config = dict(
    train_examples=195000,
    loss='softmax',
    text_encoder_head_dim=32,
    adamw_lr_other_params=0.0019,
    final_lr_fraction=0.1,
    adamw_weight_decay_other_params=0.01,
)
Rows from block 4 of the text encoder, named by matrix and row number. Rows with one number belong to one attention dimension. Each number is 50 + 10 x the weight over its row's rms, rounded and kept within 0 to 99. All counts start at 0. After the name is the row's rms in percent of the matrix's.
# v: attention query, key and value (stacked) (text_encoder.blocks.4.attn.qkv.weight, 768x256, the v third), inputs 0-85
# proj: attention output (text_encoder.blocks.4.attn.proj.weight, 256x256, transposed), outputs 0-85
v.131 114:55 49 43 48 45 58 50 45 49 26 34 38 47 35 58 50 35 53 58 57 50 54 50 71 66 49 42 27 59 41 62 43 43 64 67 40 50 59 48 38 64 54 48 60 58 54 47 57 52 42 42 39 62 42 53 46 64 56 33 66 72 26 43 50 46 57 59 47 60 52 46 48 56 61 65 43 48 32 31 39 33 59 45 50 55 45
v.132 098:53 42 49 38 40 75 57 52 73 64 47 64 41 47 61 28 53 67 56 60 62 48 50 62 57 44 37 59 57 40 44 36 34 43 51 34 56 47 30 49 50 55 41 51 55 38 38 56 49 43 59 43 41 67 54 48 41 61 40 64 59 46 34 35 56 56 38 40 51 49 54 50 48 53 57 48 52 36 33 56 58 54 54 50 62 53
v.133 115:60 59 36 48 67 61 33 50 62 38 36 43 70 46 39 56 53 46 42 58 49 69 62 47 60 42 63 33 46 53 64 45 77 35 44 67 44 54 58 38 50 57 40 45 62 39 68 45 61 62 51 39 53 52 55 49 51 53 66 55 53 35 51 47 38 55 65 35 27 52 54 52 41 56 74 46 48 52 39 33 55 51 59 65 50 58
v.134 101:43 41 55 65 52 58 46 50 59 60 63 43 39 64 60 60 54 55 45 67 52 65 51 33 45 49 66 58 37 55 30 41 63 47 28 54 46 42 53 46 44 41 54 57 49 45 46 68 74 40 51 44 42 53 51 53 62 49 43 55 44 45 71 59 47 52 51 44 51 59 47 36 42 40 49 56 75 48 45 63 57 50 43 60 42 61
v.135 112:43 45 30 44 49 55 49 40 54 59 62 20 59 47 67 47 70 53 53 71 58 49 55 42 50 63 42 54 46 31 55 25 52 32 56 45 53 49 45 43 55 57 59 20 55 56 64 44 45 53 39 47 52 43 35 51 40 44 41 44 52 55 57 44 31 54 56 57 57 49 40 44 28 38 57 64 48 45 52 31 39 53 33 58 61 26
v.136 104:52 65 59 56 51 48 42 44 65 56 44 46 50 55 43 37 59 45 55 42 37 74 39 47 44 49 43 59 25 49 50 55 36 56 48 16 41 50 55 54 27 52 50 61 59 47 38 49 55 61 37 51 39 68 47 56 54 50 44 55 41 47 60 49 63 44 40 51 69 43 46 43 47 41 54 54 48 42 57 49 47 49 47 62 60 71
v.137 106:58 60 48 39 65 51 52 40 30 46 44 34 54 54 61 43 40 47 67 40 47 57 49 54 60 41 62 57 69 42 57 58 57 44 49 55 48 71 53 39 24 58 54 30 57 63 55 65 50 43 44 34 38 73 34 51 53 43 60 37 52 44 53 52 72 63 50 53 51 45 53 52 60 40 80 66 35 60 54 37 55 47 59 72 46 49
v.138 101:58 49 50 50 46 58 55 51 58 57 53 51 43 55 51 62 65 43 58 64 49 37 67 49 52 55 46 57 68 61 56 46 53 49 47 18 49 70 55 65 73 43 65 32 55 60 60 59 63 40 53 62 27 54 35 49 53 38 45 58 56 60 56 61 64 41 50 57 35 65 68 38 62 58 47 25 50 50 30 52 43 66 31 69 40 39
v.139 098:40 64 59 56 56 48 56 40 50 35 74 49 60 57 40 55 61 36 54 48 35 57 42 34 58 55 45 58 47 60 47 72 47 52 50 52 52 68 28 45 53 45 48 43 61 60 64 56 71 55 53 37 50 59 33 54 61 49 61 33 39 54 71 32 53 47 45 19 50 52 42 58 50 44 40 47 50 70 31 41 47 49 52 44 37 68
v.140 101:56 63 49 47 58 64 40 42 43 80 55 64 37 75 67 61 56 65 52 50 49 39 47 41 50 47 37 62 48 49 52 35 51 61 64 60 48 42 65 68 49 31 47 49 43 60 33 47 57 60 51 44 49 61 43 43 64 38 56 59 45 50 44 59 36 52 46 48 62 39 52 61 43 51 45 53 37 57 54 60 52 54 39 31 56 63
v.141 104:50 52 53 48 38 49 47 56 45 39 45 39 51 51 56 49 66 47 45 45 56 33 44 57 35 74 45 52 31 41 52 61 32 54 41 49 63 54 30 57 52 63 59 69 72 32 41 56 55 51 57 55 56 38 45 46 42 50 47 58 62 40 34 40 52 52 48 47 55 49 49 41 55 31 47 54 53 49 38 57 54 42 53 27 57 50
v.142 103:54 48 39 45 50 35 58 40 52 36 38 38 58 89 35 35 46 43 40 51 47 42 52 36 45 65 50 49 60 50 61 35 64 43 48 36 57 42 60 52 56 49 59 54 47 51 28 45 61 23 52 67 54 46 44 39 51 47 54 51 71 64 67 66 44 46 40 44 59 47 64 39 46 51 30 45 47 42 69 50 64 65 52 65 37 54
v.143 107:68 50 39 57 48 26 53 51 40 40 55 44 46 32 52 59 56 48 63 42 45 47 46 38 28 49 32 53 55 45 51 49 49 43 49 63 56 46 39 52 59 50 36 44 60 55 61 61 58 60 55 53 63 41 54 57 54 41 42 50 58 63 45 44 60 50 47 58 70 51 26 51 45 47 44 41 33 28 35 38 35 59 62 44 43 69
v.144 099:35 41 52 39 58 42 39 55 45 30 57 53 61 36 65 50 46 54 54 53 55 60 58 46 47 53 48 37 29 41 49 52 59 32 51 48 51 43 53 51 38 56 39 53 45 57 33 37 49 57 37 54 51 38 47 34 47 48 60 55 47 54 34 43 43 44 59 57 58 45 50 54 50 59 38 44 46 48 42 58 51 41 51 39 70 31
v.145 101:54 44 55 56 43 54 48 58 69 58 50 70 42 46 53 56 52 63 58 73 54 43 67 53 54 65 39 57 42 55 33 57 41 44 38 38 50 38 41 42 43 64 55 68 66 72 39 64 38 64 59 36 45 56 54 28 39 50 69 43 73 55 42 44 49 48 38 36 51 45 50 39 56 57 51 56 69 60 51 48 50 52 50 38 48 55
v.146 107:52 50 62 57 59 57 34 46 40 42 55 47 56 35 60 68 47 61 52 59 43 63 29 45 49 71 58 61 50 33 62 63 49 43 46 68 36 58 57 44 53 31 55 51 56 52 51 41 61 62 60 65 40 37 35 62 45 52 59 26 43 66 46 53 61 44 61 44 61 45 70 53 22 63 45 48 52 45 60 50 63 53 42 51 48 50
v.147 104:45 49 72 44 62 32 41 65 47 63 61 42 27 63 33 47 45 42 37 36 63 39 49 47 60 60 50 51 36 43 36 47 40 66 53 59 54 58 40 48 46 51 58 45 44 39 67 29 49 50 54 57 48 42 64 41 48 47 48 24 43 44 43 34 63 61 36 66 54 37 58 58 51 30 59 61 48 51 53 50 46 61 45 32 47 52
v.148 097:61 59 51 73 67 65 47 60 55 45 50 40 52 53 46 54 41 47 44 46 52 43 52 48 59 56 28 56 47 34 40 33 56 61 54 61 49 48 55 53 56 59 57 56 67 40 47 63 43 42 50 45 30 26 51 46 42 53 39 44 54 49 39 30 63 51 59 43 35 66 30 60 50 60 58 56 46 42 53 54 34 47 49 58 50 29
v.149 098:50 33 42 43 59 66 48 57 44 43 71 34 54 51 54 68 44 38 63 64 64 55 53 61 57 48 61 38 41 52 37 46 57 50 45 33 46 26 57 49 45 45 58 68 70 45 66 66 57 28 37 48 57 47 53 46 49 51 37 47 49 64 60 47 49 49 57 58 43 44 46 40 39 47 49 47 43 42 53 34 42 61 46 57 39 58
proj.131 108:41 31 48 53 34 50 71 40 58 63 48 38 52 58 58 39 53 42 42 60 60 48 53 42 46 55 46 57 43 46 64 31 51 55 65 60 65 65 70 45 70 30 55 55 48 47 49 53 45 53 42 53 51 49 46 50 44 57 65 30 32 65 72 68 43 43 38 58 56 37 55 60 72 60 40 42 66 49 58 59 59 46 39 60 59 40
proj.132 104:54 50 48 44 54 56 58 53 61 68 39 51 50 51 40 52 47 40 67 54 49 66 46 56 42 62 39 56 51 38 70 33 50 41 64 74 31 51 65 64 51 49 59 55 38 43 52 56 46 40 55 55 47 43 46 52 34 51 60 45 45 63 63 52 49 35 56 48 57 43 39 65 46 46 53 45 62 69 47 37 45 37 64 48 43 53
proj.133 113:52 39 48 58 56 49 49 52 57 49 55 40 63 51 58 41 44 52 53 41 50 34 37 21 42 73 42 42 60 53 46 70 57 57 59 46 52 63 46 47 61 52 61 48 53 57 42 77 34 45 55 41 63 37 50 51 49 36 50 36 51 55 49 25 48 58 76 57 43 53 58 39 57 43 49 42 60 43 40 43 35 50 61 36 35 58
proj.134 093:38 56 46 55 47 62 58 59 44 49 43 60 55 50 54 52 53 44 67 36 50 58 44 75 77 61 53 45 68 51 68 53 42 69 72 52 49 61 51 58 36 62 45 32 56 49 71 35 36 57 57 37 52 55 47 46 38 43 51 36 51 52 41 41 57 51 54 67 52 50 47 40 25 48 44 58 47 67 53 48 30 51 50 45 49 54
proj.135 108:44 51 60 40 56 58 60 43 39 42 52 65 46 54 27 36 39 62 40 64 39 56 52 55 51 35 70 53 42 46 58 57 28 56 34 60 31 55 52 56 64 28 51 54 51 58 57 68 55 42 54 62 60 47 58 34 49 55 36 52 46 43 42 77 61 63 48 51 54 41 52 34 54 37 27 43 51 52 61 36 58 60 37 52 49 65
proj.136 107:64 40 63 52 66 61 39 58 38 47 46 57 27 41 51 45 37 50 50 57 64 31 52 51 51 55 46 40 58 43 48 45 54 54 37 53 50 63 38 43 71 72 45 40 43 58 49 38 61 40 55 58 48 53 45 38 50 46 61 67 46 60 45 68 52 54 51 63 30 72 44 63 64 54 30 48 59 64 50 38 52 64 57 45 55 29
proj.137 103:37 65 52 48 42 54 52 60 71 40 40 52 55 48 22 69 62 56 52 59 52 43 42 55 47 66 61 56 20 59 37 43 38 49 55 35 46 55 51 46 54 46 37 44 40 56 58 46 33 54 28 46 60 36 44 39 49 61 48 59 61 56 55 33 48 44 59 64 51 53 58 46 57 53 28 54 53 35 41 52 48 49 44 39 59 40
proj.138 109:48 40 39 52 53 51 67 68 34 55 41 51 43 52 45 48 49 56 52 64 53 61 48 43 38 49 48 60 48 53 59 59 47 71 60 59 58 40 55 39 28 40 44 48 31 51 42 55 45 48 45 48 68 49 49 46 47 69 53 68 41 52 41 53 65 46 58 48 76 46 33 48 38 42 64 60 37 30 78 57 57 41 48 38 51 56
proj.139 095:54 49 47 60 37 71 56 54 54 52 39 50 50 38 61 59 64 39 40 67 44 49 52 53 61 39 38 37 62 36 56 42 47 37 43 33 50 32 61 47 47 57 51 55 44 55 40 46 40 43 46 60 55 42 55 52 54 60 34 59 57 49 58 53 48 48 51 63 65 41 59 58 37 55 55 36 41 42 65 45 53 43 46 50 46 43
proj.140 095:47 43 61 58 55 47 77 47 36 50 56 42 55 51 58 60 38 47 65 54 57 62 35 49 48 66 52 41 57 40 58 49 38 56 31 46 58 64 50 46 42 54 65 49 54 61 61 71 40 39 64 51 53 48 43 68 40 58 44 51 64 44 51 41 47 46 58 52 46 52 31 57 48 54 45 59 50 55 55 46 56 44 47 53 42 43
proj.141 105:57 29 66 50 46 38 55 50 70 53 55 51 47 54 66 47 32 44 36 55 68 48 50 66 71 48 44 58 66 69 52 59 64 50 64 51 47 37 33 41 42 45 37 52 54 45 42 36 47 43 42 44 47 49 66 51 49 55 39 50 50 59 52 64 42 53 37 52 44 48 63 45 69 57 56 61 57 66 52 43 58 42 50 41 29 52
proj.142 102:47 41 53 37 81 53 42 49 53 41 59 44 50 34 57 63 42 40 39 48 35 61 50 44 67 55 26 51 39 53 59 73 43 65 55 47 32 61 80 57 47 50 49 64 45 49 68 37 63 75 47 59 41 56 42 40 58 54 56 59 61 44 35 45 53 64 43 67 50 50 53 73 53 50 51 44 61 51 50 51 42 58 61 57 52 45
proj.143 097:60 49 62 37 52 47 51 49 51 52 58 48 47 46 49 72 41 26 43 53 62 41 65 44 54 42 56 62 44 52 38 56 58 39 49 54 63 25 59 52 50 50 50 56 54 44 45 53 64 57 40 42 43 29 44 30 55 56 51 51 39 62 49 60 39 62 63 46 29 50 76 74 63 45 37 45 41 47 63 49 69 37 38 46 45 49
proj.144 107:68 41 59 46 38 42 56 64 61 72 54 46 70 42 47 26 62 46 41 62 60 51 71 34 63 33 43 83 52 40 44 58 50 65 46 59 65 47 44 54 51 47 41 48 51 30 48 52 61 56 63 33 30 51 56 45 54 48 58 47 42 40 60 49 72 56 49 55 42 56 63 52 55 46 47 66 38 49 69 45 58 52 49 66 39 63
proj.145 100:42 68 56 41 51 37 64 43 54 54 47 38 57 46 53 57 52 68 59 62 42 46 46 76 58 59 62 48 57 64 49 45 41 54 59 53 55 50 56 58 68 50 45 38 51 36 64 47 61 40 51 50 48 45 61 57 48 42 41 65 33 51 66 48 34 42 45 66 55 57 50 42 52 47 45 51 33 49 46 42 30 46 48 55 32 64
proj.146 110:41 30 36 49 36 45 40 41 45 55 64 46 54 50 56 39 63 42 59 49 60 54 36 31 34 64 51 33 52 40 35 46 58 52 50 46 39 47 55 46 38 67 58 53 59 62 54 60 26 50 53 39 36 55 33 41 40 54 49 33 50 44 54 57 68 72 64 55 40 50 51 44 64 46 50 45 48 49 62 49 44 58 38 48 62 43
proj.147 106:61 45 44 68 40 52 70 43 68 42 56 55 46 52 70 44 52 45 59 47 63 44 39 41 43 39 64 56 54 64 54 39 45 32 36 55 53 41 46 47 47 41 45 40 54 59 34 62 57 54 56 63 50 49 44 40 38 46 45 72 46 47 53 61 59 61 43 38 48 59 40 56 43 59 63 46 39 67 54 62 54 57 41 50 61 52
proj.148 096:50 37 46 45 49 55 62 37 31 54 59 48 60 48 48 32 36 42 53 59 54 69 56 40 54 47 48 71 44 55 59 46 54 49 53 35 51 60 36 56 54 47 68 55 60 55 52 71 57 58 43 65 55 66 56 39 54 52 49 48 41 34 61 51 46 48 54 60 53 44 57 41 46 69 55 31 59 48 73 73 64 35 48 43 50 50
proj.149 100:47 45 40 49 46 40 45 46 32 40 34 60 40 56 70 52 47 49 50 52 63 57 34 59 65 54 48 46 45 72 52 50 48 52 47 43 45 42 35 56 75 46 52 27 39 48 62 42 33 58 71 59 63 54 52 85 49 41 55 40 44 56 54 63 49 44 36 42 61 49 51 56 45 54 58 51 50 57 46 37 47 52 62 43 70 47